{
  "encoder_bias": "all",
  "encoder_parallel_block": false,
  "encoder_patch_size": [8, 8],
  "decoder_layers": 4,
  "one_sided": false
}
Rows from block 1 of the decoder of a small masked image model, named by matrix and row number. Rows with one number belong to one neuron. Each number is 128 + 32 x the weight over its row's rms, rounded and kept within 0 to 255. All counts start at 0.
After each neuron's rows are labels from the 100 images, of 14848, where the neuron reaches its highest value: "peak at" is the part of the image that holds the peak. Only what is clearly more common there than usual is listed. The data: rendered roads seen from a driver's seat, with toy cars, trees and houses.
# fc1: MLP up (decoder.1.mlp.fc1.weight, 512x128), inputs 64-127
# fc2: MLP down (decoder.1.mlp.fc2.weight, 128x512, transposed), outputs 64-127

fc1.283 [104 106 179  75 114 143 162 130 127 175 120 144 135  96 182 164 126 105 109 119  90 151 116 179 130  76 119 122 117 159 120 147 150 140 135 118 118 118 119 140  44  98 114 134 191 160 125 127 120 188 143  84 110 104 106 105 182  88 189 122 174 116 144 171]
fc2.283 [223 147 116 167 111 118 182 170 153  96  75  94 142 169  35 149  93 152 149 120 135  98 145 114 106 117 106 122  85  68 172  99  80 131 128 144 123 174 105  86 185 124 136 161 138 125 168 123  78  80 133 174 141 169 135 142 118 151 116 112 121 128  92 153]
peak at: middle right; centre

fc1.394 [106 134 127 113 123 165  50 131 150 142 102 130 126 132 197  91 126  82  60 123  98  85 141 108 119 172 108 131 107 175 115 124  39 134 104 109 120 128 146 189 163 176 136 104 134 154 220 181 135 136 166 121 140 167  98 150 159 156 136 180 179 133 166 159]
fc2.394 [189 113 139 159 100 128 204 162 131 120 220 134 160 121  67 139 172 101 133  86 168 217 119 114 153 110 161 135 124 149 127 136 151 169 141 138 129 158 112  64 100 105 149 148 132  88 120 101 116 101 119 182 116  63 130 120 159 149 123  87  92 156 118  87]
peak at: bottom centre

fc1.312 [140 177 132 125 128 108 141 114 132 208  80 121 145 158 130 116 164 164 166 186 201 102 144 145  83 125 174 221 131 123 161 143 151  87 100 118 143  99 127 117 123 180 120 125 100 141 157 134 158 121 103 106 136 106  91 147 143 141 162 164 123 157 116 145]
fc2.312 [157 140  59 155 117 103 101 153 194 163 153 103  65 132  87 178 139 128 159 121 143 215 103 105  89 112 138  83 108 152 136 156 101 140 103 136 129 135 155 149 130 118 130 179 151  90  78  83 124 115 104 134 152 130 119 131 170 101 163  73 146 120  97  98]
peak at: bottom left; bottom centre

fc1.115 [154 144 155 195  99  61 138 110 101 113 126 127 107 122 103  97 133  81 111 109  77  81  85 137 116 104 136 114 110 126 197 143 121 180 161  92 213 161 167 149  78 114 101 222 125 129 154 115 150 140 176 122 119 140 103 165 182 130 110 124  29 127 104 145]
fc2.115 [130 111 149 116  96  90  46 118  86 114  88  99 122  92 127  96  89 131 132 105  78 152 141  86 117 112 138 164 137 119 145 122 181 128 188 128 133 127  60 122 148 112 123  87 169 114  79 191  79 119 175 140 142 114 115 121  95 130 107 174 165 120 124 121]
peak at: middle left

fc1.290 [ 97 163 176 135 101 103 101 116 157 143 111 146 161 106 111  81 156 110 135 142  95 136 123 134 146  98  88 148  98 128 164 149 151 104 104 144 116 128 154 125 221 111 133 112  91 139 125 130 158 108 133 164 181 130 169 163  59 161 154  40 129 151  88 135]
fc2.290 [146 153  98 157 107  52 172 122 132 131 104 107 153 134 153 162 186 128  94 116  94 106 120 198 161 107 111 148 145 138 103 128  80 148  50  97 116 126 157 142 123 103 123 100 161 188  93 120 118 121 154 143 175 137 146 168 158 151 119 161 133 143  63 129]
peak at: bottom right

fc1.16 [129 143 144 141  87 104  99 134 108 165 153 133 175 152  91 101  84 152 145 124 119 142 111 151 133 146 112 145 157 113 131  61 154  95 147 119 117 136 101  70  97 143  91 119 118 125 171  81 123 134 111 204 167  86  90 163 149 161 166 147  99 111  81  73]
fc2.16 [107 118  98 158 151 130 171 132 145 104 150 162 112  70 106 157 148 132  96 152 131  83 166 114 187 108  91 135 111 134 126  99  61 125 120 106 123 165  63 143 112 104 154 132 129  54 114 147 137 110 116  99 101 108 137 151  76 170 130 107 147 100 218 150]
peak at: bottom left; bottom centre

fc1.464 [112 155 118  61 185 152 138 115  79 101 140 148 152 190 170  19 131 116 156 109 127 181 174 169 118 136 113  95  75 137 144 104 155 155 168 111 160 124 154 100 146 161 135 101 152 134 130 130 155 162  87 126 138 153  94 169 146 121 133 128 128 118  39 143]
fc2.464 [113 174  94  94 150 135 146 130 165  94  59 128  54 117 166 108 179  85 108 146  23 117 113 109 107 120 171 145 148 150 166 115  91  88 176 160  96 118 148 167 143 119 136 145 146  84 140 126  98 128 160 145 123 102 147 168 122 126 122  94 166 145 128 184]
peak at: top left; top right

fc1.93 [142 172 133 148 128 115 183 114 111 118 173 116 115 175  87 114 155 133  50 190 133 109 138 154  79 145 154 128  62 116 118 117 149  56 180 144 159 173 131 145 158 109 103 112 125  93 106 123 123 133 115 134  68 161 101 128 148 124  79 117 111 112 154  91]
fc2.93 [195 141 112 126 120 136 110 114 147  41 139 131  68 118 157  89 109 169 161 120 122 116  91  73 138 140 135 141 106 109 134 169 145 129 131 137 163 113 133 122 153 104  71 125 153 100  98 109  88 129  82  95 139  92 109 134 150 140 177 158 152 104 151 121]
peak at: bottom left

fc1.386 [134  87 133 149 198 120 135 165 122 120 154 171 154 129  83  73 131 126 135 140 106 126  79  81 148 126  84 132 118 107 134 127  58 164 118  90 102 132 213  89 125 116 126 114 143 125 119 140 132 155 147  73 126 151 143 114 156 140  58 129  83 204 126 175]
fc2.386 [ 73 163 117 116 119 154 105  99 129 113 145 152  89 176 171 160 158 139 119 138 106  65 122 138 102 132 139 147 124 148 117 113 116 104 122 151 114 112  81 121 154 154 125 126 127 141 156 178 107 115 118 216 104  70 142 187 112 116 172 133 122  63 112 139]
peak at: top right

fc1.119 [131 158 128  96 201 111 129 152 109 120 135  64 220 147 175  97 127 129 103 139 117 170 167  92 111 128 112 156 130 169 124 155 136 142 141 113 124  71 142 143 126 120 122  49 113 114 135  85 138 172 132  72 141 169 126 149 124  75 135 150 146 105  94 150]
fc2.119 [124 140 172 123 120 117 147 145  94 158 158 136 148 114 149 177 153 160 157 133 111 107 139 129  83  52 165 122 123 116 218 142 129 147 146 151 156  80 136 152 177 156 145 167  91 181  76 203  85  92 110  58 163 160 106 121 127  95 176 155 137  98  62 144]
peak at: top right

fc1.226 [109  97  96  86  86 139 153 165 123 100 171 113 151 164 138 178 123 123 178 185  80  73  90 163 139 122  77 147 138 168 105 126  98 168 128  49 100 142  70 111 146 123 145 134 121  91 119 122 102  95 138 130 135 130 159 160 156 126 152  92  99  80 138 161]
fc2.226 [127 146 191 147 174 144  73 134 159 192 144 155 157 135 100  90 141 162 122  89 123 130 133 152  69 133 193 132  86  95  89 162 131 109  84 171  88 132 141 179 144 183 149 156 173 134 154 115 108 118  66 180 129 130  98 100 168 125 152 170 119 110 143 132]
peak at: bottom right; middle right

fc1.489 [ 83 116 136 119 154 170  92 221 104 139 102 183 160 159  95 136 106 163 125 131  89 126 173  88  82 101 151 168 124 155 113 146 135  82 120  88 112 169 180 156 125 141 110 173 138 134  92 142 148  85 119 116 138 129  89 130 111 120 143 159 126 125  88 134]
fc2.489 [152  55 159  95 130 144  80 120 123 102 151 137 140 125 107 154 101 133 166 149 103 182 129 159 184 152 136 183  91 110  60 108 150 143  98 150 105 121 135 131 132 124 108  94 117 133 138 125 147 117 153 141 101 186 148  91  95 104 112 110 104 108  91 179]
peak at: top right

fc1.403 [146  93 133 166 140  74 178 149 116 140 126 124 138 108 200 134 130  85 161  74 145 115 166 110 103 109 153  95 202 104 110 122  88 148 133 116  71 152 114 177 126 131 115 118 110 178  91 132 163 129 169  56 139  99 185  84  85 118  72 111 161  64 151 119]
fc2.403 [145  56 136 108 126  83 106 133 190 141 110 153 116 148 132 159 116 148 124 131 141 154  81 132 125  67 137 142 115  89  85 173  68 111  82 103 155 149 168 100 103  67 102 130  83 176 104 159 160 131 174 127 169 117 133 161 118 164 125 137 144 111 147 114]
peak at: top right

fc1.0 [122 159 125 110 154 136 136 138 107 207 175 128 178 150 141 165 156 109 170 159 119 119 141 104 146 131 148 121 123 119 125  84  96 137 157 124 144 172  95 136 157 125 109  79 133  76 126  86 152 109 142  93 108 113  87 166 222 118 152 150 165 156 151  89]
fc2.0 [126 163 145 211 102 113 154 196 152  39 144 133  68 153 122 124 159 125 123  82 120  95 110 111 102  88  92 104  95 128 161 112 129  68 105  80  97 124 146  60 111 129 190 125 116  96 162 119 138 173 153 130 127 150 140 161  99 102 117 155 147 111 116 138]
peak at: bottom right; bottom left

fc1.142 [146 138  82 117 109  88 126  98 110 179 185 155 120 134 109 122  92 134 104 139 165  84 123 193 169 177 165 194 129 197 122 105 162  83 144 141 161 119 117 121 132 103 164 130  92 119 145  83 123 117 123 109 140  81 125 140  95 134 154 151 136 131  44 113]
fc2.142 [128 153 159 169 146 132 126 137 143 133  93 200 144 151 112  95 210 151 133  89 130 172 183 116  59 136 146 116 130  56 119 125  87 123 138  97 156 134 137 110 130 108 104 114 134 119 109 151 112 207 103 137 147 135 151 145  94 133  79 135 154  88 149 121]
peak at: top right; middle left

fc1.322 [113 129  31 101 124 125 172 160 213 128 163 105  88 151 140  89 151 161 172 139 165 173 145 181  99  99  88 152 133 126 125  96 175 163 122  87 113  97 113 117 113 109 181  53  99 104 116 138 168 131 109 142 167 117 128 137 132 175 132  66 189  84 140 154]
fc2.322 [149 112 129 128 100 121 200 114  87 177 147 191 155  98 123 153 181 144 116 124 153  64 130 105 170 136 118  95  89 128 105 203 122 118  78  93 154 107 161 142 176 102 124 163 204 128 105  80 140  81  79 152 115 128 142  78 130 149 138 127  83  89 126  80]
peak at: bottom right

fc1.3 [114 120 136 129 148 160 126  82 138 185 151 134 172  62 134  90 118 148  83 128  44 131 134 120 136 180 100  78 110 162 128 155 163 154  99 194  81 136 146 126 140 110 202 138 164 167 154 188 108 102 171 194  84 147 155 148 124 128 113 170 139 119  88  92]
fc2.3 [203 148 134 126 130  88 188 165 159 107  76 157  96 131 158 137 139  95 147 108 181 121 157 172  97 108 117 157 176  80 121 123 109  78 169 112 167 102 140 136 165 148 134 118 152 122  81 101 144 149 140 112 154 200 113 119 131 194 123 104 151 111 215 147]
peak at: bottom centre

fc1.487 [170 110 226 192 214 102 100 191 123 119 138 108 110 127 113 106 118 110 164 112 102 121 131  65 178 164 147 180 131 132 157 143 132 131 223 115 167  95 155 108 119 137  82 122 178 113  96 109  99  93 163 153 142 120 127 155 139  95 161 172 143 158 107 210]
fc2.487 [143  98  99 118  66 160 184 149 118 115 113 154 158 160 158 194 121  69 110 159 132 120  80 156 103 163 123 106 101 103  74  68  72 158  85 168 178 152 173 110 128 110 125 215  84 138 133  86  95 140 139 124  86 136 133 131 107 163 147 125  93 123 128 120]
peak at: middle left

fc1.236 [118 123 201 119 141  96 132 173  88 147 140 163  68  70 125  78 139 154  98 126 160 117 114 111  93 127 137  42  87 173 140 207 139 130 199 125 105 132 103 145  98 105 162 161 160  97 112 135 136 108 115  72 122 157 156  69 117 176 131 181 129 163 129 108]
fc2.236 [ 99 198 106 152 133 189 162 121 122 122 111 119 127 146 139 126 125 105 112 116  95  84 134 159 127 139 121 145 162 130  83 129  82 155  54  60 127 132 179 134 115 154  37 161 103 146 140 167 142 126 146 152 139  72 143 207 150 144 147 122 128 122 128  76]
peak at: middle left; bottom left

fc1.334 [164 110 105 120 114  87 131 134 177  90 114 134 148 177 105 113 119 141 131 113 115 129 177 182 125 133 185 151 159 102 129 131  68 134 124 131  94 146 127 127 137 127 167 137 106 157 133 146 162 126 117 155 127 106  83 123 168 136 110 106  99 150  74  40]
fc2.334 [101 161  91 132 114 174  94 154 126  95 132 144  85 144 136 103 159  85 114 130 158 153 106  93 119  95 111 168  96 111 153 137 151 101 114  84 174 103 187 166 118 140 145 148 182  83 106 130  50 109 160 114 143 155 169  89 120 146 153 196 113 110 145 164]
peak at: top right; middle right

fc1.481 [108 164 121 140  71 170 159 144 132 196  88 102 130 150  51 144 109  48  84 110  84 140 102  93 154 165 122  97 125 105 113 107 133 133 140 101 106  89 123 150 131 171  91 148 128 144 133 124  98 153 129  78 166 150 123 151 133 145  48 160 171 157 135 196]
fc2.481 [129  85 193 102 135 111 109 167 123 110 110 196 126  99 212  70 161 120 141 136 124 173 141 102 111 110 146 152 163 130 122 160 107  99 141 146 183 192 135 107 146 116 151 108 133 137 113 167 161  97 137 174 100  56 142 119 114  73 190 116  86 113 147  87]
peak at: middle right

fc1.247 [156 124 172 176 175 121 185 166  97 124 142 112 130 124 136 142 105  54  43 142 158 123 117 191 144 128 175 164 104 164 119  79 117  97 111 174 113 130 130 118 181 184 128 103 137 160 123 166 129 146 149  74  94  99 131 133 138 155 132  84  86 149 119 139]
fc2.247 [124 163 159 120 153 110 143 147 104 185 169  73 113 122 162  99 164 105  79  81 122 102 115  92 140 154 178 151  85 143 138 103 136  66 136 150 100 121 123 149 141  64 111  90 115  97 106 115 128 106  86 130 115 120 161 104 125 163 137 112 128 128 157 119]
peak at: bottom centre; bottom right

fc1.30 [ 95 130 127  47  83 116  83 114 115 136 102 121 164 173  68 144 133 101 151 164  83 154 148 156 183 139 176 162 138 137 150 145 153 117  60  98 149 110 166 145 163 137 112 144 143 153 142 167  84 114  83 175 134 104  81 114 114 102  84 127 133 149 188 109]
fc2.30 [182 136 131 159 100 174 138 160 142 156  71 179 166 129 136 155 135 144 127 115 175 103  76 116 122 124 158 110  74  70 194 123  92 134 128  83 176 176 129  79  86  94 160 132 179 145 124 100  86 177 106 154 108 107 158 100 142 136 132 148  91 151  98 128]
peak at: bottom right; middle right

fc1.295 [113 120 108  81 104 180  84 114 159 185  71 130 120 100 139 109 121 172  77  90 135 157 118 100 162 182 137  95 155 119 185 215  92 137 139 176 157 115 124  80 151 137 163 129 124  81 163  87  94 161 108 115  62 152 115 184  91 112 148 112  68 135 144 176]
fc2.295 [ 79  99 148 186 146 111 167 152 145  52 203 145 124 175 126  99 113 109 130 129  90 110 136 114 114  59 116 137 134 119 156 113 119 111  83 109 114 112 159 123 132 110 110 121 158 210 123 127 147  97 146 150 174 110 156 128 178 147  59 194 149 133 106  92]
peak at: top right

fc1.156 [110 144 123 100 171 127 188 120 115 107 120 131 147 152 146 151 148  72 165  88 109 153 105 114 132  78 108  82 161 136 138 110 159 159 140 130 184 179 111 168 115  71 130 170 187  47 161 143 163 175  84 122 125 174  88 131 135 154 147 101 125  95 127 140]
fc2.156 [ 99 118  75 126 158 108  94 131 145  83 130 127 144 103 189 197  92 145 144 180 118  96 155 109 240 118  73 126 117  99 121  88 140  67  41 122 145 147 121  57 102 114 130  71  97 151 111 138 134  59 163  97 122  92 111 202 133  85 126 113 152 146  85 134]
peak at: bottom left

fc1.203 [111 169 160  99 167 125  89 131 165  97 149 111 116 163 110 129 155 111 142 124 123 146 123 128 106 158 140 126  75 136 135 132 147 158 140 139  93 122 155 176 106 202 125 177 158 137 109 176  57 110 138 166  84 140 105 163  88 108  84 119  89 112 134  93]
fc2.203 [139 143 151 170  99 110 157 150  85 123 113 160 119  82 116 204 117 165 144 116 179 132  96  83  68 106 129 138 127 111 109 113  93  70  90 172 160 100 110 143 111  55 123 146 100 114 161 119 165 130 130 151 161 126 119  63 110 105  91 132 165  91  88 148]
peak at: bottom left; middle left

fc1.196 [163 150  68 123  94 133 107 103 125 165 110 128 155  74  70 113 130  94 105 116  99 136 133 141 187 167 106 138 113 105 134  99 150 104  65 120  85 140 138 138  99 147 187 153 153 159 122 200 114 170  92 104 169 170 153 151 146 136 111  65 170 101 162 137]
fc2.196 [120 151 146 111 141 125 158 116 188  73 136 125 134 145 143 108  90 136 143 170 124  79 117 146  78 101 126 145 151  87  73 119  87 159 135 126 118 130 157 122 157 131  76 139  91 131 181 122 171  85  88 183 157 133 117 156  46  89 179 191  58 112 163 173]
peak at: top left; top centre

fc1.39 [125 134 116 134 100 141 128 127 109 117 149 173 163 150 161  71 132 115 173 160 113 136  49 168 123 193 172  90 186 157 113  64 145 143 101 151 151 132  98 105 113 129 153  93  88 187 122  99 129 112 137  80 173  75  97 162  97  83 160 176 114 104 147 128]
fc2.39 [123 111 144 137 114 152 112 166 118 129 174 202 117 138 108  67 153 117 110 111 125  86 174 135  91  88  85 136 161 100 131 133 183 119 166  84 135 164  76 132 119  94 154 196 156 141 130  91 161 130 128 174 148 167 134  98 108 188 121 159 131 102  90 150]
peak at: bottom centre

fc1.102 [127 151 121  76 127 123 115  74 122 148  83 151 143  83 157 128 116 200 121 119 167 121 151 160 134 160  95 192 118 178  98  68 111  96 114 182 102 116 121  79 106 165 112  79 104 124  97 180 135  85 131 138 147 128 130 149 149 175 159 116 167 152 139 111]
fc2.102 [166 221 101 116 120  89 136 173 150 107 131 133 174 130 156  97 135  36 112 148  97 121 178 120 104 145 112 138 147 150  86 158 148 150 148 133 122  89 131 136  95 196  72 158 104 168 148  76 157  94 142 165 125 142 161 127 155  77  79 120 133 118  97 106]
peak at: bottom right

fc1.491 [143  97 117 146 132 121 100 130  94 168  99  29 160 153 133 105 207 112 168 167 145  94 125 158 160 175  95 134 105 122 141  98 143 146  82 118 119 220 100 172 101 134 118 141 159 114 145 113 121 123 170 122 172 136  75  99 141  78 134 118 113 141  97 206]
fc2.491 [161  97 143 157  88 154 109 144 128 187 126 131  61 201 105 146  93 139 152 202 114 104  61 125 152 137 110  61 139 143 121 114 102 131  89 120 120 102 132 121  90 169 105 136 187 154  88  77  65 107 126 157 132 133  93 158 108 127 122 146 146  91 163 116]
peak at: middle left; top left

fc1.472 [164 142  97 131 157 116 143 159 196 133 126 118 135 112 105 188 168 163 145 130 161 128 146 151 155 130 177 120 107 131 161 110 163 154 114 146 131 153 134 115  82 109 186 185 141  52  88 108  94 150 113 151 143  92  80 128 112 137  60 107 158 106 119  62]
fc2.472 [119  95 155 102 114  83 183 134 134 108 127 148  99 192  99  91 157 118 111  57  95 156 165 162 152 143 111 110 120  93 145 130 139 147 156 178 148 121 164 103 114  76  81  56 120 141 139 115 116 117 141 151  78 174 140  56  87  90 119  58 105 141 110 164]
peak at: middle right

fc1.262 [121 114 154 130 178 128  99 147 122 102 136  91  58 163  60  89 154 142 140 165  59 164  96 119  71  81 134 112 127 141 163  97 128 149 139 126 131 139 166 150  93  97 157 144 150  77 105  77 109 103 133 121  92 115 115 148 178 117 169  73 137 134 200  89]
fc2.262 [127 178 112 138 128 136 149 159  94 154 146 178 181 131 186 123 104 107 160  81 163 104 143 120  33 116 122 138  94  74  85 127 148 149 187  92 129 144 138 101 126 112 143 170 173 120  93  87 183 179 158 126 119 180 102 146 107 213  96 195 121  90 121 156]
peak at: middle left

fc1.285 [113  98 134 150  77 122  95 107  95 168 120  88 170 140 169 103 157 100 187 139 164 100 141 123 108  99 169 120 102 196 149  93 123 134 142 117  98 138  75 163  96 228  62 163 108 143 123 133 100 109 136 185 113 118  85 192 132  85 139  85 122 111 125  99]
fc2.285 [157 129 159 149 106 128 121 113 134 135 151 123 143 115 103 146 107 146 177 202 156 105  99  66 136 152 110 160 161 150 109 107 129 146 120 157 155 150 162 142 123 136 172 124 146  77 153 138 227 143 122  95 146 140  77 163  99 142 133  88 165 132 124 120]
peak at: middle right; centre

fc1.306 [127 115  89 133  70 109 139 109 165  61 126  84  70  86 138 162 129 130 124 119 115 154 102 178 176  92  58  93 164  99 135  79 111 151 127  63 103 171 134 109 118 152  69 120 110 100 124 160 213 115 160  96 100 117  63  92 106  89 123 100 137 122 106 110]
fc2.306 [113 166 159  68  85 136  86 187 149  89 193 151 112 112 136 106 150 140 147  80 121 122 128 142 148 133 186 119 145 183 127  94 108 151 105 136 141 134  20 134 144  82 119 111 116 141 141  70 149 183 114  90 116  99 104 109 100 156 141 138 106 182 129 182]
peak at: middle left; centre

fc1.28 [179 127 111 109 105 107 187 100 158 147  56 146 155 152  65  92 119 126  88 144  93 103 101 150  69 134  84 101 142 157 164 141  96  88 115 120 182 110 169 134  89  99  99 112 100 110 201 227 170 153 141 113  85 129 100 135 161 108 132 124 125 173 114 133]
fc2.28 [115 138 140 119 174 118  73 166 147  86 157 128 108 114 135 190  95 107 173 128 104 149 160 157 177 163 149 146  97  73 105 175 150 136  92  82  82 167 132  98 129 126 194 116 131  93  52 120 109  85 120 135 108 151 186 140  70 120 111 143  96 120 127 158]
peak at: bottom left

fc1.99 [159 103 122 139 145 100 137 124 165 114 129 122 125 110 139 148 207 132 136  75 116 107  98 155 133  87 119 119 108 116 138  87 163 114 137  92 109 140 108 152  77 142 153 160 132  71  92 140 157 154 106 136 121 130 124 122  84 119  77 116 109 106 114 138]
fc2.99 [123  93 132  91 112 108 104 120 142 121 160 177  60 169 108  53 149  42 120 145 143 129 131 166 164 141 129 112 161 153 161 146 167 158 213 178  92 137 131  39 111 115 143 102 165 124 183 129 113 129 142  87 109 160 136 121 106  99 168 102 158 192 105 111]
peak at: middle right

fc1.79 [116 138  82 130 126 142 107  90 123  92  86 195 136 162 200 176 153 170 153 174 184 139 146 105 101 143 153 186 151 126  63 126 104  99 133 144 104 147 124 155 163 149 101 115 127 213  84 170 100 126 108 113 156 140 104 131 133 133 183 113 132 127 159 148]
fc2.79 [ 78  90 177 109 181 123 137 187 151 104 164 100  62 112  96 126 150 139 119 113 119 167 101 109 142 108 144  63 145 128 105 143 113 167 169 142 147 130 146 120 129 113 151 199 155 100 101 124 148 118  50 123 139 157 104 176 126 182 127  87  97 121 177 154]
peak at: bottom right; bottom centre

fc1.291 [171  76 112 114 152 131 177 159 163 104 149 142  77  84 103 122  86  58 109  86  86 139 147 131 176 100 146 124 162  94 114 119 124 116  95 186 120 125 174 162 119  96 154 113 107 134 102 210 191 111 125  82  68 135 219 131 146 195 160 174 100 161 142 104]
fc2.291 [133 178 171 140 118  84 126 162 168 135 128  70 126 130 140 142 130 146 140 152 135 132  99  97  77 129 159  80  99 186 157 177 136  71 125  69  92 139 107  51 140 161 166  97 156 142 156 100 125 109 154 138 156 132  23 122 153 109 137  91  94 111  97 118]
peak at: bottom centre; bottom right

fc1.144 [148 148 170 119 136 143 230 149  95 118 105 123 182 144 110 155 155 169 118 161 155 154 124 158 107 151 108 157 200 186  98 189 144 121 156 134 121 140 205 162 157 153 103 151 130 120 133 147 148 137  41  90 192  93 138 130 129 117 177  82  97 129 141  74]
fc2.144 [138 138 114 176 137 145  64 145 190  93  75 125 111 130 107 157  84 101  75 196 131 142  82 211 102 131 114 158 140 129 148 133 138 134  66 138 111 132 156  91 128 155 126 134 116  81 104 165 168 141 106 151 136 144 196 164  88 112 136 151 158 118 187 117]
peak at: bottom centre; bottom right

fc1.100 [118  82 122 128  82 103 163 119 107 215 129 175 146 136 169 145 136 154  96 135 136 110 169 161  87  92 181  69 124 160 118  68 102 145 133 122 101 154  60 175 144 151  68 151  92 115  84 129 132 134 142 145 116 127 145 146 141 135 144 123  93 151  82 144]
fc2.100 [115 184  64 162 139 194 141 118 105  81  95  54 135 132 138 115 126 187 142 168 175  96  85  59 134  93 108 168 130  64  77 155 121 117 108  98 137 144 128 144 121 124 157 134 132 111 129 121 172 121 125 114 154 116 174 162 140 184  97 205 163 127 141 140]
peak at: top left

fc1.497 [123  79 101  89  99 145 130 150  91 125 145 119 163 134 134 103  78 146  88 151 128 106 118 156 157 170  59 118 168 169 129 134 115  95 117  83 124 133 139 101 184  76 118  82 140 143 115 108  80 138 146  67 131  99 124  90 161 176 172 165 180 151  66 175]
fc2.497 [107 167 131 191 126  80 179 146 130 121  82  92  40 160 156 154 158 116 136 171 201 129 118  96 110 109 149 156 126 100  91 112 146 174 114 156 141 139 104 196 110 151 181 155  97 100 128 134 118 146 113 128 151 177 132 152 112  68  91  54 134 114 106  74]
peak at: top right

fc1.75 [111 102 148 156 126  78 180  75 172 133  52 126 120 167  95 165 139 151 154 140 148 109 139 147 165 121 111  87 144 117 129 118 150 119 172  97 141 141 128 134 107 186 108 152 152 125 102  58 157 114 123  76 157 108  36 181 130 161 140  94 149 128  85 125]
fc2.75 [104 227 187 177 136  72 175 174 140 155 150 106 102 161 115  91  79  79 123 185 144  88 126  38  88 128 124  87 146  93 122 164 109  76 170  39 142 116 137 148 117  92 158 143 154  42 162 102 134 105 180 142 122 139 180 145 120 138  97 128 121 182 131 122]
peak at: middle right

fc1.470 [162 157 175 102 179  74 151 142 160 142  97 187  86 111 134 114 208 112 162 100 113 117 126 176 103 128  97 114 113 129 159 139 137 136 150 134  80 107 121 135  81 151 184  87 137 106  97 117 137  98 137 148 138 173 141 118 155 153 102 211 131 119 125 157]
fc2.470 [103 170 117 167  94 175  69 123 156 115 159 106 199 119 187 160  92  88 152 142 123 164 147  61 127 148  69 128 153 139 152 108 126  95 136 132 143 127 140  95 174 159  53 105 138 142 114 113 135 119 153 108 141  82 163 137 153 115 126 173 134 167 141 157]
peak at: top left

fc1.158 [129 136 200 148 132  86  79  90 135 121 144 156 108 183  93 103 142 152  72 163 100 128 149 113  78 102 134 153 149  87 154  91 128 105  74 146  67 144 201 129 154 108 155 119 116 142 107 107 106 107 179 166 130 114 142 124  80 144 136  93  76 122  81  94]
fc2.158 [190 112 125 127 118 133 173 137 118 113 153 148 125 130  54 152 160  85 129 213 133 194 100 128 150 136 118 134 118 132  73  80 151 142 140 126 138 160  90 126 101 143  55 175 166 140  96 121 135 154 115 123  22 101 112 116 126 142 140 171 183 139  36  95]
peak at: bottom right

fc1.505 [ 93  75 129 142 113 141 145  90 128 163  96 148 182 169 169 113 173 202 127 132 119  77 128 148 158 152 195 131 162  94 138 173 171 156 106 180 102 136 100 155  99 159 103 115 129 181 107 162 110 158 122 120  91  90 136 156 115 108 114 117 123 161 197 146]
fc2.505 [193 204 143 139 122  93 162 113 133  80 188 101 130 117 126 141 114 123 122  66  99 115 137 169 102 106 166 127 113 124 142 127 125 124 144 142 126 116 168 133 141 174 200 169 144  99 165 103  90  92 107  98 124 176 157 108 166 116 160 172  87 163 111 155]
peak at: bottom centre; bottom left

fc1.337 [105 127 141  84 124 198 141 121 174 139 134 165 141 163  98 147 136 131 142  72 150 147 100 122 156  65 103 103 205 140 140 151 122 120 134 127 183 153 106 102 132  78 153 118 160 183 120 171  77 171  87 165 107 166 175 172 123 188 110 134 118 212 117 150]
fc2.337 [129 175 143  91 109 155 168 122 134 127  89 135 152 150  80 164 118 203 129  90 112 106 102 159 111 131  87  86 146 169 142 163  98 115 130 149 132 108  58 106 147 120 188 148 134  75 126 139  55 101  89  70 106 110 151 184 132  65 102 152 121 151 149 105]
peak at: top right; top centre